config.toml
vocab_size = 25
encoder_parallel_block = false
encoder_width = 192
decoder_mlp_ratio = 4
lr_schedule = "cosine"
Rows from block 2 of the text decoder, named by matrix and row number. Rows with one number belong to one neuron. Each number is 200 + 30 x the weight over its row's rms, rounded and kept within 0 to 999. All counts start at 0. After the name is the row's rms in percent of the matrix's.
# fc1: MLP up (decoder.blocks.2.mlp.fc1.weight, 768x192), inputs 0-95
# fc2: MLP down (decoder.blocks.2.mlp.fc2.weight, 192x768, transposed), outputs 0-95
fc1.178,089,244,175,189,216,176,188,175,204,211,199,172,180,237,199,197,250,177,167,216,186,191,225,214,195,211,129,228,236,168,258,160,165,196,215,219,193,214,224,167,220,231,124,153,217,152,163,227,170,252,167,231,195,166,235,116,180,202,188,233,208,221,182,220,164,190,193,181,288,259,134,247,123,226,235,190,211,230,193,183,173,236,240,198,177,199,136,178,215,130,215,183,180,183,237,232,191
fc2.178,100,200,241,161,188,276,209,178,216,206,177,238,221,184,207,179,142,199,188,211,218,240,232,205,245,210,202,194,203,253,168,242,209,132,165,205,195,279,211,150,198,248,191,194,196,165,195,200,159,234,221,240,227,212,244,217,219,219,185,245,159,188,190,207,194,204,205,216,244,203,173,216,183,244,215,203,189,214,205,234,269,179,179,212,237,198,213,216,252,214,180,186,167,187,217,215,238
fc1.179,097,187,171,221,213,165,162,173,218,215,185,195,194,168,201,233,219,192,205,209,249,163,188,120,208,207,267,156,200,228,120,221,145,207,210,244,176,170,179,174,241,232,182,214,184,212,204,199,178,211,147,189,208,219,247,252,204,165,211,170,202,241,200,133,206,180,266,231,178,210,193,229,194,202,241,151,198,182,227,214,192,217,193,160,181,196,159,206,196,227,210,242,200,186,181,210,232
fc2.179,098,222,182,177,189,218,195,249,225,218,182,210,189,218,206,205,201,160,253,203,219,179,174,194,220,232,166,247,214,169,207,224,215,196,213,177,193,143,147,230,160,197,183,185,160,174,220,201,224,205,174,204,238,208,197,243,155,240,168,198,182,212,186,201,180,215,206,180,209,207,215,143,162,231,148,211,182,250,175,222,160,190,215,176,272,221,218,185,228,166,195,178,256,166,179,206,161
fc1.180,105,172,204,209,213,183,250,166,215,187,267,153,158,226,152,173,202,185,200,187,238,205,198,290,195,189,193,237,138,171,176,206,222,225,216,202,158,198,158,174,225,164,238,184,257,222,258,252,182,168,198,180,178,191,183,227,183,187,209,251,168,194,212,212,240,241,194,178,206,225,192,177,148,214,194,151,185,158,248,231,209,208,237,230,160,191,226,160,180,178,192,237,197,192,190,262,200
fc2.180,102,209,229,198,213,212,211,203,153,204,187,252,163,211,217,198,218,189,187,151,173,169,174,163,201,179,216,218,190,208,184,188,216,206,205,195,223,228,196,268,219,180,145,210,193,170,192,197,229,169,195,223,142,242,212,271,163,213,256,202,202,147,198,234,206,246,151,174,188,127,250,206,155,199,201,186,164,223,217,197,217,216,177,189,213,190,239,209,228,195,165,134,184,245,212,199,204
fc1.181,098,212,188,166,244,209,233,183,185,154,201,254,185,209,207,267,208,196,188,206,226,154,230,178,173,153,230,219,192,215,239,197,122,169,239,192,199,180,163,205,203,191,204,182,163,235,210,194,212,156,226,179,193,169,206,140,209,247,164,223,184,172,200,170,199,214,174,224,201,239,180,167,212,200,163,236,155,196,122,167,176,192,213,141,156,214,228,162,210,149,165,156,164,169,148,143,157
fc2.181,097,204,193,200,199,221,222,177,219,170,217,168,217,212,211,150,220,205,176,196,154,180,230,205,174,196,226,151,217,190,149,168,227,193,201,238,249,177,205,242,239,179,278,187,207,216,141,165,164,168,251,175,166,152,189,186,193,191,170,216,204,192,149,141,172,191,244,200,251,208,209,231,227,222,199,228,271,240,200,157,207,253,199,234,222,227,226,198,242,258,216,150,153,189,226,217,275
fc1.182,097,170,211,225,161,201,166,170,217,188,185,242,233,220,188,170,179,191,209,200,218,202,164,219,184,211,168,192,267,202,257,161,173,208,190,215,215,159,173,190,162,231,181,205,220,173,241,202,257,169,188,203,222,156,180,257,180,189,203,224,240,162,252,176,209,160,168,211,216,153,213,242,170,210,177,201,187,194,214,193,203,207,171,133,277,267,194,210,192,224,192,200,212,208,188,212,180
fc2.182,100,132,184,230,189,184,192,229,225,158,190,186,236,172,209,203,250,214,193,175,211,184,147,244,191,239,234,235,211,158,186,212,235,219,222,201,156,236,172,154,162,155,206,160,165,189,196,215,160,183,186,205,219,211,213,238,189,121,190,203,248,179,169,243,193,196,255,192,205,203,148,210,220,240,203,177,223,223,217,182,216,187,225,203,240,194,168,243,152,199,206,180,176,177,166,202,205
fc1.183,102,155,196,269,170,228,205,233,182,199,191,162,176,227,163,187,157,179,207,196,176,201,200,218,227,177,205,208,152,242,218,210,134,203,189,173,222,187,248,207,173,223,199,218,272,177,233,159,190,139,221,233,169,207,230,254,203,181,208,196,178,168,241,234,203,184,249,256,258,206,253,198,177,211,232,176,195,205,183,228,174,209,207,127,199,209,211,186,216,181,198,192,216,234,182,172,235
fc2.183,097,227,229,177,202,165,167,245,191,193,193,214,219,167,183,176,181,179,181,197,174,224,161,236,202,213,183,169,173,236,222,162,209,194,219,227,155,164,173,169,222,210,180,162,185,187,172,226,197,205,182,195,180,123,177,211,202,148,183,208,188,175,144,209,215,236,245,177,187,161,160,226,163,172,234,218,231,288,218,285,200,157,200,221,191,182,198,208,153,169,191,226,246,202,200,158,206
fc1.184,097,218,222,173,189,140,205,230,164,209,205,171,158,207,215,255,168,188,159,247,199,180,232,155,260,207,120,170,213,215,260,223,220,194,150,225,239,230,226,179,234,199,248,227,142,165,195,207,179,209,228,227,187,229,240,231,215,189,194,215,222,229,217,175,208,208,171,178,218,205,207,205,208,165,213,199,203,152,224,204,227,258,250,188,163,156,203,160,223,169,171,180,197,205,201,199,221
fc2.184,097,181,224,123,188,205,227,136,277,197,259,193,161,193,150,240,190,193,194,178,236,216,219,201,230,163,224,238,183,195,233,223,146,180,223,197,202,212,182,174,203,215,195,208,178,222,198,213,160,199,218,149,207,205,193,185,181,220,181,157,181,242,216,181,249,148,192,284,189,253,226,216,190,164,228,225,195,219,154,256,258,208,193,166,185,266,218,205,178,187,196,171,177,238,200,178,249
fc1.185,095,212,209,214,188,255,209,230,223,224,178,182,180,181,193,192,227,201,192,231,157,198,191,200,197,163,237,241,183,188,259,212,194,211,257,179,232,142,208,153,174,183,207,192,238,218,246,173,195,244,227,211,171,185,189,196,168,205,240,199,181,192,228,115,162,161,236,225,178,211,246,187,238,180,188,214,139,204,209,200,206,247,245,217,160,180,217,254,227,199,183,241,187,179,199,160,197
fc2.185,104,249,176,171,216,198,222,250,252,182,234,121,195,214,196,192,240,159,163,168,139,171,211,223,202,180,167,197,154,193,126,183,231,154,182,231,185,148,249,169,189,239,214,164,303,206,179,225,183,217,163,169,203,136,191,211,167,176,200,253,175,199,178,219,165,170,187,213,163,199,197,206,171,234,159,205,200,215,162,174,181,210,176,229,175,202,206,245,198,199,194,244,149,280,162,211,226
fc1.186,083,222,214,210,213,183,181,185,151,196,172,239,278,148,197,207,159,222,237,149,161,190,93,173,231,214,246,221,223,151,202,188,187,204,231,215,157,191,202,206,227,187,213,214,187,193,150,232,230,246,143,151,215,175,209,204,194,201,207,202,138,171,197,192,203,180,200,193,245,168,223,256,227,228,214,164,298,214,200,218,228,204,188,194,226,212,208,254,177,173,225,231,158,201,199,181,149
fc2.186,093,167,166,196,193,178,158,192,256,185,214,204,222,168,220,217,210,187,195,166,173,188,230,220,171,244,198,179,182,239,179,191,139,202,188,201,179,168,214,201,191,194,165,183,203,251,174,219,240,175,220,192,199,173,231,218,218,199,142,234,181,161,179,199,170,200,153,187,214,179,223,237,205,184,177,203,201,188,171,230,199,194,215,215,201,205,214,173,239,186,180,197,143,248,152,226,205
fc1.187,090,145,201,159,198,234,199,188,157,223,190,207,210,194,172,144,239,218,195,166,197,212,196,243,244,184,132,199,202,157,206,222,147,223,216,192,207,231,164,199,187,212,170,202,152,165,250,219,230,205,221,242,195,218,189,185,191,197,201,107,210,212,193,179,182,201,199,191,221,202,185,202,189,262,269,220,159,165,208,259,202,162,215,231,236,154,174,241,164,234,211,237,235,218,184,161,175
fc2.187,102,196,168,221,167,190,214,211,227,199,256,194,196,196,170,207,206,280,201,239,160,214,217,236,147,186,197,207,148,162,249,190,213,197,203,220,179,174,196,130,166,184,192,238,222,194,239,195,203,235,175,205,205,161,211,223,165,242,161,223,246,192,187,223,195,137,276,260,166,171,247,167,271,209,155,207,207,161,185,159,150,214,202,194,231,204,172,246,263,184,168,197,205,223,214,204,116
fc1.188,094,136,177,187,228,182,167,176,130,209,247,160,221,288,221,223,172,189,250,202,237,231,186,204,154,218,209,221,204,159,202,214,243,232,194,221,166,224,203,210,195,166,267,228,254,188,205,202,230,129,206,185,204,224,200,186,194,196,206,227,180,223,233,241,217,214,209,204,189,217,161,126,169,159,205,223,228,183,268,167,161,211,207,198,212,225,204,178,167,232,215,212,232,182,194,214,230
fc2.188,105,178,215,151,180,217,228,225,190,233,211,189,209,229,214,156,212,187,220,145,270,175,246,233,194,200,189,151,242,189,235,152,159,177,258,195,206,169,176,234,213,234,219,195,197,246,181,198,222,210,199,191,187,244,228,204,219,179,184,165,167,258,189,220,231,188,194,188,156,235,192,185,237,203,250,192,178,257,216,242,179,241,208,233,198,210,201,227,210,166,165,173,184,203,211,196,176
fc1.189,102,220,183,205,222,184,208,256,189,171,214,215,233,180,215,227,179,256,177,222,175,250,187,149,219,195,208,209,182,140,220,165,225,206,197,219,193,276,161,161,209,205,189,263,131,207,216,225,225,209,201,208,165,159,203,197,147,175,196,220,139,229,155,237,210,214,166,175,170,153,246,190,178,224,146,215,209,215,178,193,244,190,221,140,173,196,251,208,199,197,170,183,187,207,221,203,181
fc2.189,105,219,208,238,194,231,222,178,159,182,222,217,241,271,151,165,201,249,214,150,158,205,185,218,204,214,198,185,126,203,233,157,251,194,175,205,233,250,214,205,225,152,231,236,231,244,179,164,183,178,218,183,196,184,162,189,244,180,180,218,254,173,182,186,139,193,191,132,183,232,197,155,159,227,176,191,186,292,264,170,171,216,173,240,162,177,174,206,204,224,201,174,199,220,212,207,154
fc1.190,106,192,246,216,204,237,119,171,204,178,253,242,168,176,135,195,214,240,164,193,217,185,210,222,198,209,215,191,197,214,243,186,188,185,215,246,208,229,214,171,215,196,133,196,218,241,216,217,252,203,196,244,180,232,221,195,198,197,180,189,148,146,184,187,211,206,232,145,216,190,171,221,175,177,212,220,209,226,224,147,155,202,188,188,167,238,177,213,225,200,229,212,184,173,138,174,243
fc2.190,105,247,213,206,197,220,174,180,190,213,219,125,216,213,260,195,197,205,163,235,199,214,208,201,180,221,168,151,157,203,125,234,220,154,219,189,205,211,222,249,184,186,287,207,162,200,225,224,140,210,177,145,254,193,169,230,181,189,178,197,217,241,139,205,205,226,215,212,218,188,162,182,176,194,198,129,210,162,250,208,141,222,155,203,198,142,110,275,193,225,179,226,173,175,180,192,220
fc1.191,102,194,184,242,210,204,183,212,217,239,185,156,165,218,220,135,204,212,166,138,182,221,174,176,231,266,192,249,213,179,209,177,193,188,193,166,240,166,155,191,202,221,168,232,188,146,162,184,166,182,210,240,260,150,177,163,214,181,225,249,231,181,237,186,204,183,189,164,200,212,140,191,248,260,220,134,157,216,196,248,202,209,202,168,219,214,161,213,145,211,227,215,183,203,227,253,185
fc2.191,108,161,197,203,195,174,173,178,206,157,143,207,171,197,236,140,226,192,202,256,232,232,178,172,132,200,204,191,203,171,196,232,175,252,226,219,146,213,222,205,198,198,225,190,174,216,199,242,193,171,226,184,172,218,213,231,204,217,168,234,241,188,210,203,205,229,182,148,182,189,189,180,197,168,233,239,164,222,193,235,236,212,165,207,229,150,220,246,187,227,250,230,248,210,143,198,159
fc1.192,088,248,180,229,199,250,191,202,229,195,201,215,198,144,216,143,163,176,216,171,189,193,173,199,179,195,177,231,164,246,232,189,190,206,177,183,157,192,201,165,177,169,160,182,207,208,202,204,214,203,186,131,173,208,239,165,262,166,182,193,154,199,153,218,169,153,181,186,217,209,200,178,159,207,201,209,199,254,216,198,207,227,219,182,289,263,196,212,204,147,189,217,226,204,224,240,168
fc2.192,105,195,208,153,191,231,192,144,215,202,202,211,216,267,204,196,217,188,182,217,217,275,237,195,184,204,230,207,138,241,207,225,211,195,189,188,209,184,171,282,188,185,247,220,222,159,244,208,224,125,136,242,160,211,176,228,198,203,178,223,232,193,227,208,181,191,243,199,239,244,203,202,208,215,183,183,192,192,201,173,205,231,166,210,205,209,183,201,225,229,177,192,205,190,102,209,190
fc1.193,097,184,229,248,232,229,164,236,176,217,191,186,183,215,174,182,210,177,207,180,191,255,206,148,175,165,201,238,240,172,171,203,214,266,213,201,206,190,201,221,176,167,207,208,167,182,229,234,224,205,228,201,167,166,229,228,208,191,180,235,190,189,206,208,266,177,210,241,257,173,149,198,201,200,177,156,239,194,167,240,205,257,208,244,149,267,207,196,202,180,213,138,204,163,191,243,233
fc2.193,095,223,206,215,188,162,225,192,214,142,206,216,224,155,153,244,202,140,204,202,149,178,177,184,266,211,205,233,272,199,176,187,217,213,172,136,195,206,222,209,222,185,188,242,202,222,229,179,222,208,151,167,167,225,196,126,176,161,190,245,219,219,200,207,157,214,204,183,222,208,168,199,187,240,279,226,196,205,180,152,200,208,240,204,219,220,206,199,167,193,168,235,108,166,213,202,160
fc1.194,095,232,235,195,193,245,200,182,210,204,206,219,204,219,204,177,213,223,249,242,209,205,227,223,236,185,170,142,187,201,156,174,243,207,161,216,232,202,210,165,252,186,186,214,218,217,194,178,223,226,250,234,145,145,229,239,165,215,205,172,253,221,152,177,213,150,180,213,228,183,212,218,159,215,230,225,218,179,213,112,219,192,151,176,216,170,215,189,221,211,201,204,266,165,142,205,221
fc2.194,100,255,202,170,239,246,226,233,179,190,210,217,183,207,220,181,206,229,209,162,181,210,242,206,250,187,169,262,145,137,200,202,198,177,168,237,185,156,273,254,191,200,193,203,196,232,247,128,191,189,144,133,194,197,224,209,245,218,154,190,240,220,243,189,172,199,220,183,142,198,227,185,173,160,165,173,255,267,203,161,189,231,189,184,171,144,209,200,187,204,181,195,187,179,146,150,177
fc1.195,098,178,248,217,149,215,232,191,215,176,239,177,249,159,286,238,170,172,172,164,240,231,199,190,152,198,188,167,224,189,183,175,192,216,195,187,194,208,154,188,201,199,199,228,210,204,178,210,196,203,184,175,199,160,245,168,223,188,211,161,186,184,189,168,179,232,195,174,221,177,159,192,200,248,265,221,249,212,177,254,234,204,152,235,245,217,231,219,241,221,153,169,173,179,221,191,220
fc2.195,096,222,201,195,170,197,250,191,192,195,263,229,193,227,174,174,216,171,133,202,239,221,201,180,199,181,266,165,143,154,167,230,228,295,256,188,197,118,196,183,173,208,234,164,198,205,170,209,159,181,189,187,183,193,221,201,182,216,174,182,180,203,204,204,198,220,201,238,174,238,215,162,184,168,221,207,204,236,206,153,197,208,218,190,167,219,212,202,229,225,183,218,159,205,191,176,205
fc1.196,101,187,146,208,180,179,95,154,203,222,203,220,185,223,255,180,223,226,138,194,200,215,215,192,219,178,181,202,243,196,198,233,182,178,197,190,181,211,167,187,171,175,153,240,175,166,147,225,181,208,172,161,154,223,180,193,229,156,214,180,179,208,217,102,217,167,189,152,208,142,153,188,184,165,183,184,205,195,218,229,245,213,171,209,181,181,214,196,223,204,214,175,186,250,178,243,195
fc2.196,096,208,189,196,201,162,169,172,160,253,213,176,159,182,216,152,217,176,226,203,197,203,197,161,194,159,172,196,198,135,191,209,153,161,236,205,230,168,235,211,143,255,170,220,186,189,131,231,229,225,249,169,183,191,200,230,210,246,219,231,218,199,187,162,176,165,230,202,174,192,199,235,242,163,203,193,172,253,177,213,183,135,197,229,221,193,151,220,185,207,174,201,179,233,186,229,176
fc1.197,088,264,199,214,217,190,165,176,210,157,246,198,197,169,221,223,241,238,158,143,220,168,183,174,147,209,211,172,174,162,205,155,181,173,214,197,173,247,215,176,174,304,209,217,250,187,191,163,214,187,221,206,187,187,156,212,174,170,276,193,245,166,196,181,205,234,220,278,171,209,165,238,187,212,242,203,245,221,152,228,173,183,165,235,217,211,214,161,179,213,193,194,168,164,198,204,224
fc2.197,097,258,133,220,207,156,190,170,232,232,194,183,205,228,190,232,225,177,270,201,201,203,249,199,159,213,214,152,240,193,162,207,191,206,241,191,201,203,186,198,185,183,202,215,227,157,182,237,192,208,162,172,227,260,208,179,144,174,171,171,221,145,241,205,146,185,179,178,202,147,204,226,232,195,263,181,212,170,225,193,199,174,206,191,242,187,200,161,189,252,181,214,243,156,219,237,191
fc1.198,112,208,136,195,164,211,231,167,232,184,194,218,252,213,266,165,195,191,213,154,229,155,214,276,174,192,215,186,240,179,177,230,219,224,245,203,222,206,210,216,194,193,232,189,188,149,261,186,248,249,253,212,225,258,201,136,239,191,206,188,217,227,178,279,193,216,146,155,222,121,230,231,165,210,193,154,212,201,170,185,194,150,228,216,221,214,226,214,259,195,196,198,186,166,179,189,194
fc2.198,104,207,180,239,193,165,225,211,246,225,133,208,246,202,175,169,169,199,197,222,161,243,169,176,187,205,177,185,192,220,191,170,176,188,160,210,160,197,191,208,219,191,244,208,221,211,262,265,200,230,180,217,176,205,232,217,178,216,195,211,244,158,146,222,174,228,229,172,133,160,186,192,216,162,190,172,188,220,219,218,244,206,198,229,243,205,178,218,193,169,209,171,221,221,182,201,198
fc1.199,105,163,212,156,162,185,158,205,199,149,167,247,182,219,181,224,214,172,220,173,194,210,142,130,153,201,150,216,224,151,222,224,197,209,193,184,197,184,222,182,217,187,172,191,213,200,182,194,176,145,182,208,157,227,188,186,184,155,156,245,215,244,243,267,192,183,220,243,207,236,216,277,202,130,154,118,186,212,209,207,220,210,234,166,168,174,178,180,202,211,184,207,186,191,220,201,227
fc2.199,099,236,173,178,205,156,188,203,170,246,224,186,208,180,189,188,231,164,237,248,177,193,177,222,178,197,195,220,164,215,179,210,211,184,154,174,232,225,240,212,236,203,147,228,161,235,162,117,198,267,152,189,208,242,227,218,205,213,211,195,214,218,120,149,217,158,221,183,182,164,211,219,229,193,172,191,171,214,177,187,184,228,239,160,172,195,163,197,206,240,201,200,196,210,216,200,165
fc1.200,097,193,224,267,193,243,199,142,191,213,202,236,170,209,185,190,226,151,226,187,217,224,189,187,212,182,196,167,240,229,179,195,239,158,204,268,233,171,213,178,193,173,194,249,103,226,254,226,216,227,176,202,192,163,206,179,169,144,230,186,235,169,231,199,252,230,211,175,228,233,203,203,235,199,163,247,257,146,177,180,218,223,224,231,150,219,178,191,143,203,231,159,182,190,160,187,180
fc2.200,091,228,181,214,170,151,215,220,203,178,224,211,201,249,163,240,195,181,166,196,212,145,200,186,227,238,203,175,259,188,247,211,224,244,141,170,203,144,105,174,223,215,254,180,199,232,167,161,222,223,149,186,191,150,192,188,184,177,180,222,146,160,195,179,210,210,201,231,244,276,207,238,200,141,205,200,189,196,180,181,193,230,181,181,211,213,181,212,159,184,214,147,170,215,206,209,174
fc1.201,104,197,208,181,179,250,196,174,181,218,177,200,129,242,180,139,237,281,229,233,217,175,131,238,175,204,198,221,225,248,192,215,190,212,187,191,196,137,150,195,159,188,150,220,235,151,218,200,211,187,209,213,156,203,188,179,200,195,241,184,231,216,139,238,176,211,206,212,220,218,161,248,181,224,199,215,206,161,151,239,226,228,149,234,202,293,235,217,217,178,236,220,158,203,179,214,203
fc2.201,098,222,172,240,235,183,125,223,183,134,144,170,134,187,193,248,219,234,215,190,239,240,150,249,202,213,171,213,159,177,241,235,198,166,161,194,187,189,208,225,188,213,220,211,189,234,176,232,174,228,187,181,187,232,213,201,166,183,200,249,247,212,184,157,183,195,198,184,191,212,243,201,225,222,262,238,206,206,245,255,235,211,223,205,264,183,164,191,190,186,230,243,200,190,173,180,237
fc1.202,097,234,168,278,225,185,212,229,259,232,190,210,231,213,263,207,206,243,229,203,210,159,245,223,189,212,188,238,198,205,225,163,211,194,207,170,222,186,183,215,231,180,214,247,242,177,197,193,166,200,177,206,168,186,231,218,126,152,167,204,200,169,226,173,183,159,240,174,234,250,206,199,161,194,166,80,210,128,204,249,212,221,158,195,201,195,257,181,222,179,236,216,185,229,152,220,195
fc2.202,108,238,213,213,259,199,168,185,206,235,210,165,191,207,191,186,213,224,250,155,208,238,235,212,167,186,176,221,214,247,218,227,239,217,171,218,230,187,181,196,268,249,199,226,170,214,155,241,234,110,204,264,151,195,195,148,169,189,197,197,249,228,175,194,111,181,161,210,154,239,243,191,251,224,172,231,251,181,185,166,208,217,183,219,252,241,186,222,191,181,188,193,207,181,211,245,242
fc1.203,106,126,239,180,176,220,211,202,157,206,187,219,203,219,163,200,222,234,148,218,197,153,186,198,213,181,243,222,207,186,192,174,231,171,235,229,219,200,185,144,208,179,235,205,202,174,179,212,222,235,186,223,228,237,184,213,199,190,181,230,157,240,172,141,176,222,217,198,192,227,174,200,232,214,212,153,189,169,236,191,195,231,210,188,213,224,179,148,210,229,199,175,134,200,232,204,119
fc2.203,106,194,182,150,178,219,184,203,221,235,160,192,231,220,163,270,129,223,186,194,212,208,170,228,203,215,201,150,235,185,235,198,212,175,165,216,213,173,158,200,171,154,159,216,191,244,236,218,251,229,245,232,220,224,236,235,192,158,183,180,181,163,192,170,143,231,154,194,260,271,216,220,183,229,238,176,152,209,190,182,198,187,230,199,206,201,226,143,203,264,148,213,176,177,181,171,197
fc1.204,100,188,147,214,167,192,200,188,204,220,234,157,228,248,193,165,213,215,231,167,207,206,215,149,191,178,170,211,229,133,187,160,199,193,152,164,188,211,239,170,245,185,220,140,184,202,211,196,244,204,182,208,203,214,175,225,201,205,156,187,202,197,320,177,200,222,234,214,163,253,152,204,193,225,204,178,205,194,159,208,218,173,203,152,165,196,278,122,225,235,198,174,191,229,183,224,228
fc2.204,092,183,180,203,175,243,175,246,210,183,167,177,212,212,166,181,213,203,200,167,164,189,219,192,149,176,211,183,198,195,208,173,226,207,208,175,187,204,186,225,187,252,186,100,221,184,195,150,190,188,202,263,200,256,167,238,159,211,222,209,185,182,175,207,158,178,191,237,208,218,177,187,217,223,164,210,200,208,179,217,220,139,198,234,254,189,214,148,195,239,176,200,209,205,204,229,215
fc1.205,098,266,192,201,177,195,184,145,163,197,172,221,239,229,217,228,214,170,227,227,173,200,153,186,203,212,227,178,216,190,183,194,206,118,150,123,202,214,217,143,131,171,225,187,222,194,240,185,137,226,212,188,180,182,154,196,189,200,206,216,202,208,245,227,214,200,169,185,204,160,193,211,225,250,196,168,207,181,167,221,154,195,199,223,187,176,125,226,246,177,189,242,189,225,175,202,172
fc2.205,103,166,213,177,214,176,181,207,205,204,240,166,297,214,221,211,186,232,181,207,203,198,211,187,195,245,230,227,192,214,190,210,255,227,239,177,217,228,238,199,210,180,142,200,156,206,166,219,210,219,216,207,141,207,189,217,152,164,191,204,190,167,131,189,196,256,225,187,203,214,201,159,185,245,195,166,209,212,197,199,175,214,182,294,191,181,177,207,211,188,250,216,169,199,163,208,244
fc1.206,095,232,170,255,232,200,177,194,234,232,215,187,225,199,208,200,198,230,201,204,183,241,160,173,218,166,161,226,172,198,222,228,227,221,227,175,211,169,177,164,243,177,261,191,187,214,251,243,232,193,250,143,175,233,201,262,228,188,256,152,206,191,232,177,210,197,191,175,189,228,171,228,215,196,127,199,246,160,135,216,238,155,217,133,179,202,225,210,218,133,208,208,197,202,173,187,195
fc2.206,100,166,213,186,191,207,186,221,195,183,174,180,173,177,164,193,183,225,150,160,137,172,248,246,213,153,211,193,243,177,240,146,211,208,152,252,214,241,190,217,185,196,181,205,191,151,306,180,177,161,177,216,223,212,201,213,239,176,239,250,227,188,210,143,121,169,210,152,184,173,170,204,188,143,208,217,204,223,163,198,216,217,172,242,214,224,217,249,211,229,215,180,235,237,192,178,183
fc1.207,098,204,207,202,172,150,210,219,184,162,131,201,193,175,187,237,204,193,206,176,155,169,163,222,174,206,197,171,245,175,200,216,150,245,251,182,199,234,178,192,246,194,175,209,226,169,180,220,190,244,179,234,227,191,189,167,214,221,195,212,218,212,204,208,203,131,187,207,216,219,217,192,212,197,282,204,168,178,191,221,251,199,185,196,146,236,260,153,230,189,183,196,200,211,224,262,207
fc2.207,095,207,211,222,199,195,253,213,227,222,202,227,192,219,237,155,186,230,211,205,157,201,201,216,245,184,203,195,143,156,210,210,198,218,232,168,176,187,135,248,226,160,198,175,204,181,166,184,212,202,146,191,198,155,216,207,188,222,192,213,221,189,250,186,209,241,192,188,209,238,176,184,227,216,159,142,196,155,256,236,222,209,232,182,169,215,168,215,210,241,223,199,178,229,222,221,231
fc1.208,100,226,246,207,242,192,238,221,169,227,257,182,179,200,138,191,174,197,212,170,150,191,216,225,235,203,159,183,217,184,186,267,193,210,148,254,256,155,140,180,163,130,243,216,219,208,159,219,201,177,224,227,175,172,236,209,178,146,224,215,195,176,234,178,264,171,170,179,200,137,193,211,136,205,237,121,163,149,152,173,191,199,215,189,190,192,247,232,189,193,171,226,209,186,193,219,226
fc2.208,104,170,232,202,185,139,235,239,156,197,194,199,202,221,206,166,173,261,261,201,181,250,168,203,198,185,215,167,172,191,225,249,124,210,214,176,193,197,195,161,204,213,224,285,212,264,186,205,231,197,229,187,226,175,198,223,221,194,195,225,172,210,218,224,182,146,255,192,143,185,199,238,175,191,224,164,208,205,156,177,150,226,167,210,172,174,192,188,182,166,192,235,233,206,175,231,222
fc1.209,111,157,213,246,183,268,231,217,129,221,173,161,227,190,186,164,153,180,192,159,203,181,185,234,214,189,198,175,194,153,238,221,166,226,191,197,171,227,233,204,194,230,191,199,211,180,226,212,155,188,167,190,156,227,161,157,208,197,226,213,190,185,203,148,231,200,198,203,185,229,249,266,152,263,240,159,235,147,219,200,164,199,260,232,177,225,192,173,232,213,164,222,247,267,167,156,177
fc2.209,097,211,218,239,202,226,173,215,256,204,188,235,196,222,167,194,163,170,247,228,188,146,216,217,183,239,204,178,230,193,218,173,140,127,195,200,239,219,163,236,181,181,150,210,147,135,219,232,157,160,218,160,193,215,204,167,241,217,211,182,154,193,198,232,257,230,224,263,225,153,163,197,211,207,199,141,172,181,194,263,205,222,196,207,226,219,199,163,201,130,186,182,225,210,211,234,212
fc1.210,101,211,221,225,205,206,202,215,225,168,248,246,207,238,181,181,215,209,196,240,203,194,185,241,220,199,208,168,243,171,203,220,210,237,268,171,206,180,159,181,258,203,217,201,215,251,175,165,227,217,233,155,188,199,218,176,196,146,217,222,250,194,169,192,233,203,193,238,244,204,185,208,233,172,178,142,228,166,168,223,164,183,201,194,182,236,185,214,214,146,230,182,228,236,201,204,171
fc2.210,100,214,229,221,196,176,176,299,204,165,179,211,204,224,199,177,209,185,180,193,190,222,216,177,231,184,210,189,200,225,189,205,154,165,245,127,243,129,181,216,205,237,189,198,141,228,247,174,191,190,186,196,200,246,221,165,205,194,152,236,209,237,260,175,191,164,211,253,195,205,205,202,198,214,186,210,204,259,204,145,203,255,213,208,199,178,195,233,203,203,172,143,159,206,199,222,221
fc1.211,094,211,191,130,227,179,191,187,217,219,180,229,191,248,173,151,242,213,163,186,256,167,189,243,205,203,282,280,188,181,195,150,213,198,177,155,211,224,234,192,161,226,156,220,216,228,223,190,133,177,169,220,204,188,222,207,178,199,179,180,173,215,188,241,150,220,205,189,245,211,176,213,157,162,208,162,221,213,219,176,207,155,198,165,174,209,184,182,186,206,205,199,225,169,238,200,204
fc2.211,096,187,202,197,181,192,178,237,183,145,166,218,176,192,166,181,201,208,195,197,253,220,198,175,213,178,187,271,192,147,212,182,197,185,222,224,219,176,182,229,182,149,217,217,210,212,203,226,167,173,179,170,191,220,172,191,209,186,230,159,205,238,204,198,175,128,195,186,209,255,213,196,169,209,189,180,181,221,214,161,210,210,210,190,163,173,217,205,223,206,222,121,233,230,212,147,198
fc1.212,102,168,196,170,263,161,203,195,243,218,182,193,234,195,219,207,217,200,165,182,176,217,219,228,211,191,204,157,225,227,165,144,176,198,183,287,184,224,193,247,165,200,165,203,202,169,227,196,181,234,212,221,170,250,209,177,214,184,234,180,199,205,231,201,226,212,207,216,191,250,201,204,163,289,216,211,207,194,206,208,242,206,150,184,221,185,201,183,190,222,239,213,225,229,178,268,230
fc2.212,090,214,235,174,186,267,220,145,209,227,168,179,112,217,214,199,168,241,267,179,176,207,191,194,161,178,256,242,182,190,193,206,260,190,157,168,209,137,177,228,214,199,188,250,156,234,256,221,197,208,235,242,169,172,159,201,172,195,229,216,143,190,190,172,196,254,229,195,195,188,203,195,203,198,166,256,193,200,202,220,263,201,237,183,234,197,195,204,230,232,246,137,198,171,186,217,191
fc1.213,100,225,212,182,246,233,216,203,189,184,229,229,245,159,255,220,173,240,203,211,200,197,211,203,201,182,213,157,225,199,174,158,198,211,232,247,185,176,198,218,244,166,197,193,201,255,224,173,221,186,209,201,151,157,220,176,272,219,222,214,186,226,180,218,196,168,232,183,184,272,186,256,187,223,197,180,176,228,204,200,177,231,212,186,178,188,240,179,159,179,162,170,199,165,218,199,191
fc2.213,099,223,203,165,218,234,227,145,271,231,205,223,202,255,204,264,177,210,195,196,252,200,184,195,173,184,223,221,210,185,220,173,178,216,175,216,216,171,141,265,182,198,129,201,187,238,246,200,214,165,115,195,227,216,235,191,168,216,212,191,230,238,200,180,192,171,141,215,218,243,184,212,189,189,184,207,203,225,221,202,157,184,159,210,146,221,155,199,203,220,181,228,168,235,176,211,163